Weights of a small class-conditioned spectrogram flow-matching model: 26041 training examples.
Rows from block 3 of a small class-conditioned spectrogram flow-matching model, named by matrix and row number. Rows with one number within an expert belong to one neuron, the router's apart. Each number is 128 + 32 x the weight over its row's rms, rounded and kept within 0 to 255. All counts start at 0.
Before each expert's rows are labels from the 100 clips, of 14848 (inputs lightly noised), where the router gives the expert most weight on average: "lies over" is the class under the peak. Only what is clearly more common there than usual is listed. The data: melodies that start on their tonic, played by one synthesised instrument.
# router: slot weights (model.blocks.3.mlp.router.weight, 16x256), inputs 172-255
# up: expert up (model.blocks.3.mlp.up, 8x128x256), inputs 172-255
# down: expert down (model.blocks.3.mlp.down, 8x256x128, transposed), outputs 172-255

# expert 1
lies over: no note
router.2 [ 86  98 111 125 132 152 166 191 125 201 118 112 194 118 123 136  73 112 139 109 112 140 160 183 181 105 186 150  86  99 136 117 165  93 162  83 131 117 105 147 135  91  79 102 109  97 149  86 156 135  88 119 128 134 121 141 114  78 105 127 114 127 112 190 133 161 129 132  78  79 134 159  42 120 136 101 111  66 189  97 102 118  44  68]
router.3 [ 89 113 134 175 147 125 111 137 126 116 193 178 103 123 130 132 166 129 170 121 120 135  84 120 201 129 101 139 134 166 129 113 126  74 102 113 160 145 114 139 161 130 148 122  99 116 150 164 123 117 111 112 143 144 101 148  91 166 132 190 155  94 149 171 102 138 121 113 114 147 138 174  63 140 111 137 133 105 115 102  88 131  89  71]
up.0 [214 135 152 131 134  68 143 112 131 122 111 164  76 127 123 110 200 133 165 124 100 136 116 174 150 131 108 125 109 111 132 110 132 185 122 115 131 106 195 126 120 147 154 120 135 114 128 128 121  82 147  70 106   0 105  97 142 167 119 211 180  93 184 151 105 137  93 107 146 125 142 135 122 121 146 114 173 131 125 117 137 176 144 137]
down.0 [143 101 179  94 133  69 181 108 104 106 156 176 115 137 130 108 147 115 128 144 147 160 126 124 128 112 144 132 127 147 122 169 130 176  76 182 117 113 169 134 180 146 134 180 147 133  73 147 105 122 219 116 113 117 140 132 119  82  76 114 146  93 101  64 124 194 161  73 159 149  84 143 114 151 115 152 146 111  49 112  84 154 131  93]
up.1 [129  95 151 130  95 133  78 162 122  92 124 130 121 151 148 141 159 125 129 118 148 109 128 179 115 108 127  91 129 135 131  64 126 140 114 110 107 140 135 136  72 120  94 171  92  77  99 101 168 127 107  65 129 145  86 128 143 127 117 140  64 152 138 129 132  65 138 128 141 217 244 104 109 201 181 143  62 120 126 217 153 123 173 117]
down.1 [158 117 130 138 173  84 126 135 133 138 123 133  98 180 128 152 160 128  95 167  92 133 110  83 107  89 124 169  99 145 118 103 101 204 182 148 104 107  78 154 153 129 153 124 123  65 174 109 117 105  93  74 170 104  89 136 144  75 130 205 150 137  90 185 109 155 134 118 147 105  98 144 186 115 127 129 128  93  94 150 126 147 160 109]
up.2 [154 145 122  97 124 166  85 129 170 144  90 119  69 130  97 127 155 128 135 139 135 208 168 115 142 113 100 116 128 142 126 150 173 182 121  95 126 169 154 124 121 202  42 116 135 194 108 195 126  98 107 150  79 127 111 140 152 169 134 120 141 165 127 132 114 121 113  98 145 142 123 127 148 104  97  66 110 128 133 135 158  95  63 101]
down.2 [143  79  89  98 134 107 159 205 152  93 106 122 149 118 108 139 155 135 123 170 148 130  82 111 125 148 209 155  98 235  81 129 186 125  85 170 145 156 108 128 134 145  92 107 127  96  76 153 142 131 113 129 147 136 138 193 138 115 108 137 131  81 147 105  75 137 131 136 126 143 130 161 128 118  98  82 128 136 123 122 126 154  74 138]
up.3 [144 125 160 176 102 140 145 118 182 108  83 192 106 136 124 118  77 184 141 107 110  98 143 105 142 114 119 144 146 167 138 112  71 144 126 174 174 156 181 134 101 119 145 164 143 138 107 157 159 108 105 157 129 137 165  96 121 139 165 106 140 173 144 135 132 100 167 115 181 110 151 128 152 149 154  85 128 133 120 148 120 131 121 117]
down.3 [131  72  68  35 147 127 150 125 143 133 165  78 113 130 149 150 118 103 102 126 172 116 200 127 133 140 139 216 114 169 163 136 156 179  71 163 150 143 165 128 153  97 122 122 114 115 161  66 122 132  84 147 169 132 129 147 142  85 167 146 164 107 129 119 122 184 223  48 116 145  46  67 173 133 108 143 132  84 115 176 135 161 126 132]
up.4 [ 90  97  88  95 127 116 107 134 122 144  38 100 136 132 143 112  96 121 180  93 107 183 118 136 125 149 129 113 152  46 111 103 137 108 127 195 148 116 100 114  88 125 131 153 130 215  62 149 170  96 111 124 134 130 180 145  83 117 131 142  68 110 146 124 113 110  94  88  96 158 174 125 119 107 102  93 123 183 158  96 155 154 145 134]
down.4 [105 178 135 137 118 121 181 121  80 157 133 138 114 116 112 107 129 129 132 161 119 132 128 120 100 117 123 136 148 128 146 119 134 138  85 121 161 149  66 170 124 118 146 181 109 173 133 106 128 152  69 161 122  60 112  92 142 188  48 125 114 105 132 110 143 131 129  87 137 113  30  55  97 130 143 108 155 136 127 160 135 174 102  71]
up.5 [157  95 170  92 141 142 115 108 118 114 135  43 126  87 134 140 117 111  97  94 146 173 113 138 104 153 131 108 154  98 136 100 158  73  77 107 135 107  80 129 176 138  46 129 108  72 126 160 106 190 126 113  77 139 117 137 105  90 108 151 107 200 122 105 177 109 194 105 121 135  93  86 111  65  69 200 129 131 173 175 130 123 105 123]
down.5 [116 142 159 146 128 130 108 109 140 124 124 179 132  71 103 120  73 149  98 121 162 153 103 152 134 135 141  79 133 127 103 134 145  99 146  72 120  85 125 122  68 118  52  73  82 146 134 128 114 156 178 147  93 130 140 153  83 108  78 130 109 129 145 134 102  87  42 126 105  33  62 131  94 114 105 161  95 151 180 168 141 120 115 170]
up.6 [129 155 103  95 123  95 144 124 126  91 169 143 112 144 190  49 112  52 148 122 137  77 160 161 133  93 103 115  91 101  56 147 103 101 121 174 126 141 119 111 144 167 127 128 147 164 156 135 102  97 209 123 122 184 113 168 124 196  91 144 101 146 162 134 147 123  96 157  89 162 121  78 128 129 123  86 115 139 169 128 143  88 190 125]
down.6 [104 131  60 160 108 100 102 146 196 183 128 119 137  91 104 135 135 152 122 151 149 116 131 143 126 153 131 104 133 137 124 119 144 182 156 140 115 116 131 138 107 116 199 113 119 124 111 157 144 107 140 144 112 141 116 159 134  92 132 139 129 130 116 122 141 115  85 130 123 147 148  98 134 113 161 121 131 143 157 107 152 125 156 153]

# expert 0
lies over: F5
router.0 [130 103 130 124 170 119 129  93 126 113 142 174 146 109 109 129 158 118 102  64 157 129  70 126  96 141  82 125 116  70  86 131 112 130  70 124 157 147 105 141 123 153 117 113 135 138 189 117 119 130 189 118 134  79 104 130 114 152 126 134 138 146 157 154 167 167 115  95 176 191 164  54 180 111 141 146  87 127 189 141 141 162 183 146]
router.1 [136 123  94 134 135 145 133 135  77 161  11  74 134 125 112 151 142 122 100 102  85  80 116 119 118 170 168 106 171 136 162 147 164 107 120 102 113 107 132 131 105 136  52  91 120 207 178 112 129 152 102 126 113  82  67 131  86  80 155  69 145 174  49 132 155 101 166  70 130 125 147 138 137 115 101  87  76  70 164 154  99 156  96 129]
up.0 [118 162 150 120 144 140  47  48 128  85 112 151 123 100 149 131 163  83 145  91 168 102 119 153 107 113 127 133 115 115  75 148 134 113 130 223 128 117 123 126 139 105 171 113 130 123 142 134 119 141  99 136 117 138  77 153  78 131 103 127 149 134 116 119 140 162 135 131 110 115 153 142 117 139 124 157 120 232  75 159  81 160 176 153]
down.0 [128  67 131 129 197 214 202 121 121 150 140 118 100 151 140 122 101 136 119 127  94 117 137  88 215 122 136 132  91 162 160 184 157 110  96 125 159 146 164 112 152 107  94 137 110 157 110 148 195 134 131 141 121 108 145 144  81 139 117  79 101 113 150 137 103 132 218 166 137  98 112 140  79 145 107  84 147 212  70  59  81 109 150 147]
up.1 [219 188  76  85 135  83 131 127 233 127 197 123 104 133 163 131  28 124 166 147  69 113 135 147 123 152 127  91 129 145 128 135 159 133 125 149  90 111 149  87 127 176 101 136 123 118 122 193 127  95  92 143 154 110 186 116 140 127 178 136 143 210 125 140 120  99 186 110 147  26  46 146 174 139 132 108 133 115  71 109 123  69 115 113]
down.1 [125 112 152 134  94 193 153 125 105 151 136 147 185  93 100 128 139 129 112 126 124  68 186 127 175 165 130 105 126  69 143 153 146 170 123  85 133 143 215  89 121 147 138 138 163 124  76 165 124 130  73 147  90  92 131 142 124 117 125  96 105 184  96 128 159  97  81  81 118  97 166  69 211 186 149 143 133 108 180  56 119 128 111 127]
up.2 [187 138  57 102 117 124 177  63  40  98  91 129 119 121 127 130 107 185 100 107 121 153 132 109 133  80 117 121 189 163  98  96 137 175  49 156 109 121 135 114 159 134 154 116  95 126  95 146  84 123 136  69 153 151 195 131 181 195  74 117 132 127 156  93 136 128 180  95 142  70 196 178  79 141 151  78 115 175 144 152 160 132 157 171]
down.2 [138 135  51 140  79  85 150 119 145 140 128  72  65 124  86 103 166 121 137 124 134  65 104 132  99 131 125  99 133 120  94 180 104  68  72 238  87  88 115 115  93 101 141 143 198 124 109 103 132 178 122 114 117 128 132 131 158 221  78 127 101 130 110 127  93  67  78 103 110 152 122  85 120 172 128  82 133  43  92 164 150 129 157 214]
up.3 [137 125  51 119  91 107 132 156  97 139  99 112 141 111 137 129 118  96 174 156 155 174 179 153 150 129 142 153  49 134 125 138  71 118 128  87 114 118 143 129 140 127 118 145 110 224 143  91 120 116  50 161 146 153 137 127 161 123  83 118 145  37 113 115  77 136   0 168 126 169 129 181 116 103 143 120 103 112  55  41 122 167 124 108]
down.3 [155 135 184 133 147 195 102 122  90 135 111 143 114 119 131 132  68 109 137 138 118 113 115 129 119 140 131 131 131 118  99 116 114 144 148  66 128 138 145 132  72 175 124 155 122 159 135  29 157 118 133 129 119 137 151 110 128 105 165 123  89 196 137 139 119 116 132 174 130 141 207 166 171 142 128 113 185 174 153 110 113  66 140 112]
up.4 [114  82 103  89 161 131 115 163  45 132  95 156 147 159 138 126  33 113 164 122 146 165 141 117 110 102 126 127 163 115 123 154 161 143 109 107 125 128 176 165 151 156 108 139 114 131 130  96 116 136 109 119 149 168 173 105 126 124 137 103 137  82 124 135 149 176  75 134 164 126  72 154 175  87 112 130 173 135 130 141 170 176 129 150]
down.4 [129 164 129 155 176 110 124 124  89 132  82  69 108 116  72 127 130 149 136 140  83 153  92 139  92 103 108 147 111 126  90 125 100 120 128 139 103 140 103 160 134 107 139 136 120 127 158  82 138 134 114 113 109 114 149  92 134 174 116 123 133 153 132 139 111 128 155 113 162  93 196 137 132 136 135 140  69  93 181 173 156  91 140 124]
up.5 [103 129 108  98 152 130 127 150 195 158 146 159 132 102 136 126 138 105 108 122 104 118 164  90  91 104 151 122 116 147 169 110  80 124 148 117 130 148 105 138 109 142 131 122 110  47 130 132 131 118  48 121 113 108 136  99 126 129 138 153  89 103 128 181 127 134 109 188 140 131  52 119 116 137 126 170 113 130 104 117 126 101  43 139]
down.5 [129 129 131  92 116  88 133 105 125 121  59 107  99 162 163 162  34 214 151 110 148 134 153 131 158 120 131  96   5  92 170  96 145 116 163  73 115 128 138 151 172 137 114 104  57 109 127 125 132 133  65 142 155 125 128 124 127 115 117 149 148 109 135  85 137 158 176 127 178  74 130 125 125 104 143 130 131 129 115 192 126 145 175  80]
up.6 [129 126 118 188 130 108 164 164 235 163 198 126 155 119 137 146 180 146  87 128 121  71 125 135 138 109 137 149 128 174 170 180 120 170 173 126 150 161 149 126 150 130 101 115 117  44 123 124 150 133  83 122 126 136 152 128 113 121 142 115 144 122 130 178 161 115 130 152 107  92  92 124 117 129 121 126  80 124 135 151  84  64  37 138]
down.6 [109 116 130  84 153 188 155 146 140 156 191 162  99 149 148 126  49 152 127 129 100 127 114 100 132 123 100 183  96 156 153 119 166 131 173  84 135  87 210 150 157 129 128 111  89 141 165 180 112 131 113 117 126  91 132 119 109  97 126 143 144  88 107  50 120 163 171  38 145  95 130 150 152 141 106 154 140 166 100 154 185 142 105 128]

# expert 6
lies over: no note
router.12 [139 136  80 190 189 137 148 125 168 167 186 125  88 117 161 117  54 155 112 161 133  95 126 102 150 160 127 163 107 161 175 105 130 106 191 100 158 123 106 131 144 122 110 113 110  89  93  51 118 172 103 127 144 151 137 138 108 154  79 168 122  92 120 119 132 110 118 137  87  97 161 136 142 127 130 169 135  88 104 209 118  78 131  90]
router.13 [ 83 126 188 146 139 120 169 141 118 116 116  91 156 152 165 143 154 162 112 114 129 159 161 181 104  83 117 153 170 111 152 137  93 145 133 150 125 112 153 150 134 145 106 158 150 135 134  45 112 112  79 153 145 145 144 151 102 151  62 108  98 155 163  36  86 125  92 146 102  50 159 125 137 125 134 123  91  65 126 107 182 200 115 112]
up.0 [132 131 106 122 150 100 103  78 138 127  88 170 159 130 151 114 112 151 137  89 167 139 163 137 106 122 118 159 126  24  68 127 127 118 105 122 131 119 123 146 128 142 128 124  91  93 141 118  82 126 115 142 129 107 166  92  91 133  63 122 103 109 164 136 131 156 164 129 140  93 135 120 186 115 183 160 117 130 132  55 145 196 122 132]
down.0 [128 145 155  90 148 170 132 131 140 133 219  69  83 109 133 126 202 128 124 145 130 128 178 139 183 126  71 102 157  80 141 131 129 115 134  32 105 101  93 158 130 102 100 160  81  84 160 113 109 156 145 104 153 128 105 140 115 159 162 127 134 163 126 140  74 109 120 109 128 160 168 103 131 171 132 102  23 132 202 127 144  99 128 141]
up.1 [126 159 124 107 124 143 108 136 143 137 100 160 130 122 117 116 162 148 129 152 157 139 170 119 191 142 164 166 107 166 125 131 111 187 145 121 143 167  86 135 129  97 113 110  88  64  87 135 119  91 134 143 124 129  91 135 132 128 135 162 140 114 123 149 125 110 120 121 114 135 168 133 121 114 178 125 170 188 152 129 165  34 143 104]
down.1 [127 125 140 160 124  91 135  92 107 125  65 150 139 192 136 138 195 159 129 127 141 168 131 132 137 119 105 138 133 108 151 115 123 129 132 128 105 128 128 122 141 130 129 111 123 122 127  90  89 132 183 125 112 114 107 151 108 108 108 141 143 116 137 103 212 115  88  77 128 208   0 157 153 121 141 144 140  80  64  82 121 139 162 182]
up.2 [110 129 207 134 124 116 133 111 158 147  78 180 119 102 123 134  99 122 151 113 107 169 122 160 140  81 127 158  95  80 125 143 201  59 109 173 110  94 180 126 147  88 117 118 142 126 149 198 124 137 125  94 153 127  98 173 169 113 114 143 160 130 121 183 161  94 174 130 111 137 107 135 175 133 112 102 116 128 152 135 112 125 131 105]
down.2 [141 130 100 129  78 158  73 134 162 135 187 190 172 132 115 105 128 156 103 111 158 101 116 104 173 115 142 125 159  99 168  59 119 148 138 116 126 140 154 148 190 163  96 127 165  54 139 165 109  83 101 113 131 144 219 122 108 118 183 152 108 131 110 158 119 100 104 146 129 110 157  90  94 132 152 161 152 194 128 140  94 167 119 149]
up.3 [114 154 144 141 119 105  97 128 131  96 224 111  69 130 116 129 192 123 137 143 148 125 125 149 115 114 125 125 123 129  96 125 129 121 134 155  98  76 168  98 140 104 137 141 167  28 106 121  73 138 226 132  41 119 121 153 142 122 115 130 152 126 107  84 118 115 121 191 122 104 125  68 104 124 137 131 227 155 135 130 112 120 126 117]
down.3 [ 91 105 109 113 129 128 124 207 135 110 194 138 200 156 144 140 157 132 128 172 150  94 144 141 142 118 158 132 137 133 183 103 142 136  84 115 132 129  75 124 129 147 104 151 122 123 115 184 129  54 159 127 129 117 141 145 118  53 158 152 141 131  93  71 176 149 125 155 118 131 109 127 109 145 123 138 106 128 158 122 112 143  75  82]
up.4 [122  98 148  66 181 127 110 119 115 136 124 141 109 160 138 178 118 129 122 112 123 122  31  80 134 146 103 117  91 134 125 113 108 130 169 116 152  58 144 129 138 127 166 128 143 135 144 137 138 121 186 106 153  95 134  60 155 150 100 115 148  99 143 161 127 165 114 199 126 217 167  85 204 103 155 122 129 133 177 126 143 185 116 131]
down.4 [125 117 149 133 155 150 120 120 117 171 138 133 119  83 151 107 104 147  83 235 134  94 158 181 130 110 150 143 128 187 174 112 122 113 110  84 116 108 157 166 180 152 139 137  99 105 156  68 109 131 150 114 114 105 156  92 163  46 135 156 110 183 129 130 111 107 139 116 168 232 162 104 107 103 131 118 139 136 167  44 139 124 127 137]
up.5 [ 99 113  99 115 154 138  71 136 127 152 121 122 128 124  83 129 111  62 109 160 131  67 113 148  92 126 134 110  65 155 149 105 127 121 193 120 145 127 117 137 105 124 128  88  93 185 189 130 139 113 114  85 114 131  99 127 150 125 132 144 123 116 130 164 128 164  89 126 147 131 160 147 122 158 155 164 138 133  91 204  69 102 127 129]
down.5 [131  66  86 109 178  83  57 127 210 154 100 125 132 161 132 113 153 176 143 128 150  96 148 126 139 151 142 144 109 144 166 128  74 122 127 152 141 165  70 147 130 141  74 135 182  36 126 129 110  72 110 134 157 119 195  76 150 135 160 158  98 135 114 128 120  75 109 139 163  74 136 149 119 138 135  45 127 141 180 153  95 152 120 126]
up.6 [103 122 128  89 166 129 151 165 129 132 138 235 135 162 112 160 132  97 142 113 100 115  75  92 102 152 143 148 131 174 122 166 136 128 192  90 130 129 109 133 177 130 111  88 119  30 121 129 230 126 124  93 121 112 144 108 132 137 118 112 114 110 132 139 129  86 154 147 129 227 114 165 152 119 163 133 163 134 132 114  68 169 126 148]
down.6 [106 158 128 155 153 188 179 142 125 103 150 162 138 162 140 175  26 129 135 124 127 123 110 168 165 132  95 157 132 120 154 104 123 124 121 106  60 104 190 163 140 126 131 132  96 128 152 133 122  81 187 139 128 131 119 111 120  56 116 184 166 103 133  81 135  93 139 136 145 108 100 127 155 115 126 161 135 116 120 119 128 141  68 137]

# expert 2
lies over: E4; F4
router.4 [104 198 113 160  89 130 107 178 159 158 110 156 142 149 120 138 152 131 134  98 145 123 120 123  99  96 100 111 161 112 231 154 130 127 130 143 144 117 159 115 137 130 160 121 186 138 147 132 168 124 119 175 173 179 140  19 160 151 106 131 186  93  85 155 110 144 115 220 126  93 132 109 132 158 118 144 127 123 156 111 188 156  43  95]
router.5 [106 128 130 118 144 129 133 183 117 152 105 105 162 127  89 144 172 150 115  75  81 123 173 157 135 147 155 136 106 163 181 144 176 189 163 156 184 151  67 166 139 105 138 127 169 108 131 151 158  96 111 102  93 102 136  75 155 110 105  71 139 165  97 201 130 157 122 126 103 126  86 164 100  71 130 108 128 142 121  45 127 153   0 157]
up.0 [130 107 111 125 151 147 147 121 137  93 111 148 118 140 121 132 140  83 130 126  94 101 121 122 179 132 129 111 117 147 110  60  81 118 176 162  93 143 144 126 152  70 116 116  51 117 114 117 101 149 162 127 137 136 119 129 121 122 131 135  87 151 217 131 117 115 164  55 141 127 138 130 124 166 140 129 156 154 162 124 168  49 127 112]
down.0 [102 120 106 184 135 122 104 140 134 130  71 188 160 128 114 131 129 133 116 114 151 168 111  84 127 122  91 111 132  94 161 101 122 152 128 148 120 138 101 112 132 117 125 140 137  95  90 129 122 119 100 154 126 139 138 127  65 135  82 195 141 123 140 119 136  67 178 123 124  78 151 169 127 158 147 104 166  47  96 150  69 168  77 185]
up.1 [129 140 166 113 131 171 109 123  85 107  74 120  66 177  95 135 146 159  92  69  93 107 159 133 105 139  98  83 176 110 139 104 169 149  66 107 128 106 135 129 188 164  64 192 129 142 138 115 107 134 128 156 134 128 157 105 116 133 110 107 137 109 126 109 160 127 128  61 124  62  98 118 146 106 139 104 121 163 104 175 178 136 131 102]
down.1 [112 114 136 120 159  97 115 138 103 137 137 143 123 135 174 167 166 149 156  48  80 141 201 138 143 140 154 151  73  63 142 122 169  99 185 127 139 136 137  96  95 138 121 137 119 113 111 167 181 125 118 151 126 134  95 135 109 128 131 150 109 132 176 132 136 127 168 157 100 145  91 117 166 106 142 142 123 142 137 161 115  85 153 107]
up.2 [130 116 102  79 119 118  92 138 137 129 159 156  91 159 178 155 198 100 165  98 113 156 131  94 158 127 128 119 104 130 121  52 103 132 159 144 183 151  90 132 146 129 125 161 122 124  91  93 127 118 109 140 188 111 159 176 144 109  55 130 101 143 136 131  80 156 124 112 132 178 160 123 145 113 154 127 132 179 132 112 166 195 134 128]
down.2 [112  86 131 134 166 109 135 159 106 124 153  96 112 139 120  99 162 114 113 135  88 183 107 119  52 125 116 115 116 167 156 136 129 146 196 104 110 106  80 106 103 120 112 158 155 125 140 113 153 168 139 130 152  88 105  89 158 118 116 142 114 116 144  52 129 151 133  76 126 196 141 109 216 142 136 151 115 129 174  95 127 118  82 102]
up.3 [107 138 166 129 104 126  98  99 144 138  86 126  79 109  99  91 141 168  76 135 140 121  89 131 133 156 127 133 139 133 147  77 149 157  99 134 148 114 180 106 132 151 124 109 135 120  81 136 143 132 141 175 154 112 152 122 147 125 136 121 131 131 108  93 127 164 159  63 175 135 162 134 181 159 130 141 165 192  63 144 157 172 123  76]
down.3 [110 129 125  84 112 169 107 165 133 162 126 165 128 128 123 125 144 122 126 166 139 122  70 154 117 126 126 148 151  99 121  91 149 150 183  91  76 110 110  99 123  92 128 115 100 194 124 110 159 138  89  79 145 121 113 132  92  55 183 136 124 132 200 184 154 168 151 137 130 124 128 169  80  96 144  95 107 101 103  66 152 116 115 132]
up.4 [172 115 107 110 131 133 141 122 146  88 103 173 123 117 109 102 144 129 121 109 150 156 188 131 106 128 118  88 181  79  98 153 139 164  95 155  63 146 109  66 134 134 135 100 133 138 128 128 103 118 114  82 194 164 115 153 127 139  45 148 129 171 175  57 135  47 139 150 129  61 140 144 143 137 109 109 135 117 179 115 125  89 147 168]
down.4 [150 138 133 111 128 156 130 171 124 106 159 129  82 133 112 148 172 100 151 184 177 108 135 132 157 155 183 169 130 150 147  92  95 109  78 134 120 155  84 149 120 135 163 109 132 142 155 109 130 109  86 131 118 127 129  68 170 130 137 155  77 113  90 163 111  62 138 193 131  91 132 131 103 138 121  98 137 129 206  43 164  89 106 163]
up.5 [142  34 169 122 125 148  77 137 173 138 102 155 133 161 142 110 168 146 131 144 117 145 125 116 125 144 135 120 110 197 129 133 174 231 138  83 158 153 108 163 145  74 169 116 128  97 135 152 129 133  79 120 134 123 169 171 126 114 113 145 116 120 113 135 165 178 144 103 131 107 207 136 148 155 127 114  79 134 103 117 143 142 169 140]
down.5 [102 125  89 129 111 142 150  98 160 117 137 143 160 132  81 126 124 127 118 127 119 154 133 157 130 136 182  35 145 134  23  82 129 108 125 129 126 128 156  74 160 116 171  53 126 181 138 149 165 137 133 125 127 109 134 186 133 104  72 127 164 127 121  51 127 154 121 135 123 118 125 117 154 163 160 186 151 140 150  84  74 126 128  91]
up.6 [130 111 128 125 132 164 100 130 148 102 115  87 133  63 165  95 101 103 124 111 130 134  96 127 151 123 122 102 101 162 131 146 108  37 100 131 120 136 128 145  97 142 168 173 122 146 108 156 143 110 162 108  83 121  95 129  97 128 106 163 116 112 150 124 127 131 127 132 133  73 135 113 116 100 181 156  97 141 121 182 140 109 167 159]
down.6 [141 135 120 157 117 131 147 197 149 149 179 139 163 105  84 146 133 131 154 131 151 132 148  96 132 161 129 110 139  98 101 107 131 148 187 134 147 144 135 109 125  83 183 128 123 130 153 143 184 137 128 124 139 127 144 229  84 122  65 115 143 231 139 171 122 126  82 116  78  63 145 111 102 159 126 109 162  49 154 152 104 154 172 116]

# expert 7
lies over: D#5; B4
router.14 [117 153  67  97 188 120 106  88 109 141 105 108  88  91 129 106 164  74 162 112 169 158 117 168  96 152  37  84 137 155  77  74 122 153 137 156  97 170 139 113  92 158 117 145  72 168  78  66 123 123 140 106  91 175 142 127  93 198 150 165 101 153 160 102 108 119 113 153 128  86 159 128 187 153 150 129 187 158 138 182 157 116 152 101]
router.15 [135 108  84 114 174 104  92 100  99 141 146 130  97 125 107 128 153 108 121 184 109 133 118 121  89  81 118  69  83 122 109 143 167 164 148 137 105 117 122 106 101 144 119 100 130 114 140 108 177 148 112 113 127 111 149  45 121 160 148 153 156  84 111 190 170 146 110 140 170 119 154 125 113 140 139 119 157 173 171  77 140 152  52 176]
up.0 [126 133 107  86 149 148  74 120 150 132 128 138 100  59 102 120 170 111  95 133  92  88 138  57 109 122  98 126 160 130 108 134 137 219 105 138 143 138 139  60 123 174 122 141 134  95  75 213 151 124 138  98 173  81 104  94 129 119 132  90 165 181 124 169 159 119 119  14  99 110  78 105 145 126 128 168 167 202 101 122  86 113 122 142]
down.0 [115 117 117 203 110 139 117 139  86 175 115 144 122 109  92  97 136 145 191 135 109 149 133 116 128 175  88 151 133 127 147 126  66 126 144 104 110 114 158  89  72  54 123 147 156 129 125  65 165 158  57 139 114  80 132 132  98 133 178 139 126 184 169 119 130  38 116  41 111 181 126 155 116 116 140 111  93 112  69 131 125 148  77 138]
up.1 [161 145 133  80 159 150 103 109 124 148  73 175 142 127 159 134 132 185 169 136 125  97 129  82  96 102 106 112 113 129 196 150 121 162 128 121 137 112 201  99  56 111 143 135 147 111 168 134  89 106 131 142 170 121  95 110 163 127 127 167 165  65 187 181 163 100 145 117 168 100 136 106 255 107 138 116 139 147 131 124 170 119 118 141]
down.1 [198 103  67 170 125 101 133 129 109 128 134 107 110 190 120 109 141 100 130 136 169 183 146 141 181 125 118 148 139  83 111 111 149 195 124 151  95 125 123 116 128  87 132 186 172 155 121 197 124 149 159  69  70 190  87 136 126 132 112 141 140  38 179 133  54 113 131 156 118 140 117 109 105 160  98 131  96  58 149  91 142 124 181 148]
up.2 [124  89 149 145 120 255 108 152  95 172  61 142 115 177  83 103 131 142 128 127 123 180 212 112 150 125 130 137  88 107 113 131 104  55 137  84 167 149  71 151 134 103  56 109 112 112 154 142 156 136 141 108  86  85 101 139 125 127 138 171 142  98 155 135 121 161  80 112 100 145 150 136 130 137 148 138 128 127 121 181 116  96 161  65]
down.2 [176 139 164 141  89 183 137 122  95  86 128 132 143 117 108 102 138 125 131 171  98 169 150 164  90 131  79  91 114 116 145 101 133  81 171  79 136 109 132 129  99 110 100 106 163 125 161  89 178 133 129 101 130 116 117 128 135 135 143 124 133 152  76 214  70 115 166 152  61 179 144 105 143 128 130 132 127 147 195 134  98 141 117 116]
up.3 [124  63 108 122 129 158  81 122  85 109  63 146 132 148 126  85  32  72 136 129 150 119 155 135 133 160 125  82 132  97 130 124 100 136 114  87 142 126 150 144  65 131 158 136 174 171 167 200 115 109 135 140 129 121 117 148 141 133 130 107 123 185  79 102 125 144 171 125 135 117  37 128 168 110  98 130 111 162 137 122 163 164 125 190]
down.3 [127 117 129 132 145 150 235 143 133 136 147 120  76 144 128  78 154 106 143 121  58 111 104 122  96 152 102 169 169 166 154 176  97 142 129 147 149 132 170  83 127 118 194 130 151 184 127  39 147 152 103 148 113 116 127  90 112 183 128 110 114 218 168 167 111 137 107 175 157 178 126  92 104 101 126 129 135  69 159  80 170 190 136 112]
up.4 [157 138 126 119  87 177 132 123  80 129  52 147 136 148  72 112 143 143 105 122 145 138 159 128 122 175 119 142 183  70 122 161 121 134 101 106 148 143 138 121 116 125   7 128 150 153 149  89  72 111 162 163 184 120 135 116 143 134 130 132 129 101 120 192 155 106  90  59 159  31  80 127 192 171 180 132 184 158 191 148 178  90 116 119]
down.4 [125  84 118 163 145 110 171 144 136 100 121  79 124 120  81 100  93 107 133 165  77 105 132  65 137 153 133 137 127 165  50 143 132 104  77  72 133 138 166  98  82  56 145 136 132 166 129 134 153 161 156 160 114  91 101 131 119 141 201 101 109 156 158 113 111 129 147 115 139 122 180  78 126 182 131 163  55  43 114 152 117 145 141 104]
up.5 [166 132 133 117 125 116 116 139 102 150 131 104 125 167 133 140 148 121 138 120 149  96 127 120 144 135 128 126 213 171 130 152 158 134 154 131 141 146 109 132 178 101  95 113 155  99 171  99 101 135  63 127 120 135  83 148 140 142 115  92 127 152 139  98  93 145 190 130 105  67 138 183 118 114  54 130 136 122  68 148 126 129 178 101]
down.5 [ 66 127  91 135  97 128 140 166 163  93 170 138 118 156 101 130  94 104 104 144  35 115 151  52 133 135 141 148 120  54 128 130 125 140 172  80 149 103 158 135 146 100 126 189 139 113 122 149 205 147 138  86 133  75 128 123 115 109 133 120 121 140  92 155 119 127 106 114 119 224 124 143 187 153 128 150 115 154 178 127 145 159 180 128]
up.6 [147 156  75  84 117 162  83  51 162 151  74 119 116 130 128 129 136  67 132 127 121 102 113 117 116 139 116 115 119 114 134 132 122 154 130 168  74 115 190 107 111 173 150 134 176 129  85  73 119 114  74 131 205 113 132 117 178 143 126 113 124  92 166 164 139 148 135 120 133  49  94 118 255 103 130 140  65 184 113  99 125 163 129 162]
down.6 [141 123  77 133 132 122 126 115 111 122 136 105 125 164  90  94 124 134 124 135 105 190 141 108 161  90 111 126 126 145  91 117 141 171  91 189  95  75 164  99 126  91 134 153 169 138 130 178 152 180 134 130  20 158  93  94 125 142 110 128 129  79 154 127  54 120 116 127  63 123  60  93 103 148 107 228 154  63 159 131 157 132 209 164]